{
  "encoder_arch": "resnet_bottleneck",
  "model": "image captioner",
  "dataset": "small charts drawn from random numbers",
  "train_examples": 50862,
  "image_size": 32,
  "crop_scale_min": 1,
  "horizontal_flip": false,
  "translate": 0.06,
  "rotation_deg": 10,
  "color_jitter": 0.1,
  "tokenizer": "char",
  "vocab_size": 26,
  "encoder_norm": "batchnorm",
  "encoder_activation": "silu",
  "encoder_depths": [2, 2, 2, 2],
  "encoder_kernel_size": 3,
  "encoder_stem": "single",
  "encoder_avg_pool_shortcut": true,
  "encoder_widths": [128, 256, 512, 1024],
  "fusion": "prefix",
  "decoder_width": 128,
  "decoder_layers": 12,
  "decoder_norm": "layernorm",
  "decoder_norm_position": "pre",
  "decoder_activation": "silu",
  "decoder_mlp_ratio": 2,
  "decoder_head_dim": 16,
  "decoder_fused_qkv": false,
  "decoder_bias": "none",
  "decoder_qk_norm": false,
  "decoder_parallel_block": false,
  "decoder_inner_norm": false,
  "decoder_positions": "learned",
  "decoder_prefix_bidirectional": true,
  "decoder_connector": "linear",
  "decoder_tie_embeddings": false,
  "init": "trunc_normal_002",
  "residual_init": "scaled_by_depth",
  "optimizer": "soap",
  "beta2": 0.999,
  "lr": 0.0019,
  "beta1": 0.95,
  "shampoo_beta": 0.999,
  "eps": 1e-08,
  "precondition_frequency": 20,
  "max_precond_dim": 1536,
  "one_sided": false,
  "adamw_lr_other_params": 0.0015,
  "gradient_centralization": true,
  "l1_shrink": 0.01,
  "steps": 9400,
  "batch_size": 384,
  "epochs": 71.0,
  "lr_schedule": "wsd",
  "decay_fraction": 0.3,
  "final_lr_fraction": 0.01,
  "warmup_steps": 180,
  "weight_decay": 0.2,
  "adamw_weight_decay_other_params": 0.01
}
Rows from block 2 of the text decoder of a small image captioner, named by matrix and row number. Rows with one number belong to one neuron. Each number is 500 + 50 x the weight over its row's rms, rounded and kept within 0 to 999. All counts start at 0. Numbers have three digits each.
After each neuron's rows are labels from the 100 texts, of 14848, where the neuron reaches its highest value: "tokens" is the input token at the peak. Only what is clearly more common there than usual is listed. The data: small charts drawn from random numbers.
# fc1: MLP up (decoder.blocks.2.mlp.fc1.weight, 256x128), inputs 0-127
# fc2: MLP down (decoder.blocks.2.mlp.fc2.weight, 128x256, transposed), outputs 0-127

fc1.72:500500500500500500500500500500500500500500500500500524807500500500500500500500500500500500500500500500500500500500705500500500500500500500500500500500500500715500500500500500500500500738500500500500500500668500500500500500500571500500500500500500500504500500500500500500500445500500500500500500500500709500500500500500500500500500500500500500500500500500500500500500500500500500500500
fc2.72:500500500489500525500500500500500500500500500500500500500500500500500500500500500500500500500500500500500500500500500500500500500500500273500500500500500500205500500500500837500500500500500500500500500500500500500500500500500500500500500500500500242500500500500500500500500500500500500500500500500500500500500500500500500500500500500500500500500500500500500500500500500500500500500500
tokens: "n"; "d"

fc1.204:490500500444456500508500582500500500500500500504500431479603500500500522500600500500510500500500500502447500529591406500500500512500548500500500537500500702500500556536496493612479410500500500612430508441489516500528492457533697500500500500500500561470500500500500436500500500453500500500430500500500463547274500500500500407422500424500500500500329500500471500500500500500467500564508
fc2.204:482500500500464587519500575500464500500487500502500509618503500500421500500500610655500474528641432561500358453500500496500500477500500500500454500500460500615500534471500500650500420523500524522500521500500500497502477405429500430591500500500497509500500414558500500500500417428584500511507496609500500544473500505467466500500453536500464388500412500399444446500487500538526554573368
tokens: " "

fc1.104:500500500500500500500500500500500500500500500500500500500533500500500500500500500500500500500500500500500500166500652500500500500500500500500500500500500500608500500449621500500429516560500500500500500500500500500500500500423500500500318500500500500500500370500500543394500500500500500388500500500500500500500311562500500500500500660499500500500500500500500500500500500500500500500500
fc2.104:500251500500500500500500500500500500500500772500530500500500500500500500500500500500500595500500500500500500500500500500500500500500500500500500500500275500500500500500500500500500500500500500500500500500500500602500500500500500500500500500500500500558500500500500500686500500500500500500500500500420500500500500500500500500500500500720500500500500500500500500500500500366500500549500
tokens: "n"

fc1.67:500500500500500500500500500500500694500500500500500500663797500500500500500500500500500500500500500500500500500500500500500500500500500500500500500489500468500500500500500500500500500500500500500500500500500500500500500500500500500500382500500500500500500500500500500500500500500500500500500500500109500500500500500500500500500500500500500500500500500500500500500500500500500500500500
fc2.67:500500500500500500500500500500500500515500500500500500500500500500500500500500500417500500500500500500500500500500500500500500500489500500500500500500692500500500500500500500500500500500500500500500500500500500500500500500500500500500500500500500500500500500284500500326500535500500500509500460500500500500500236500500500500500500286500500500709500500500500308500500500500500500500500
tokens: "n"

fc1.255:500500511462481500585411500547403594383545378538500574605561492476500559458500500500386508500483500500433390503530578500472500546436500583560500500500500500500500500500433500424500477500500602432500500486600500517500500629475484485500500500500514567391501408537500543500500500374500454576492500483410500556487472500359472493500500603500399521474527500505468500509500460461436500500502
fc2.255:500637460542500500499500500557485500548500500374500500422500478500683522500500510429447432529446417500438493500500579455500474560399516500500506500555500575584464464532500465436500556554500486500500500514500500541500504500483468500514551500530500671507434447410500500415500500500530500603494477500524500500500353578500402522488500500500500500581539500518481400500510506504580500500358
tokens: " "; "r"

fc1.96:500500500500500500500500500500500500500500500500500500500500500500500500500500500500500500500500500500500500500500000500500500500500500500500500500500500500500500500500500500500500500500500500500500500500500500500500500500500500500500500500500500500500500500500500500500500500500500500500500500500500500500500500500500500500500500500500500500500500500500500500500500500500500500500500
fc2.96:500500500500500272500500500500500500500500500500500500500500500500500500500500500500500500500500500500500113490500500500500500500500500500500500500500500500635500500500500232500500500500500500500500500500651500500500430500500500500500500500500500500500500500500500500500500500491500500500500500500500500500500500500500500500500500500500500500500500500500500500500500500500500500500500
tokens: " "

fc1.32:500500500500500500500500500500500500500500500500500500675500500500500500500500500500500500500500500500500500500500500500500500500500500445500500500500500500500500500500500500500500500500500500500500500500500500500500500500500500500500500500500500500500500500500500500500500500500500500500500500500500500500000500500500500500500590500500500500500500500500500500500500500500500500500500
fc2.32:500500011500500500500500500500500500500500500500500500500500500500500500500500500500500500500500500500500500500500500500500500500500500500500500500500500500500500500500500500500500500500500500500500500500500500500500500500500500500500500500500500500500500500500500500500500500500500500500500500500500500500500500500785500500500500500500500500500500500500500500500500500500500500500500
tokens: " "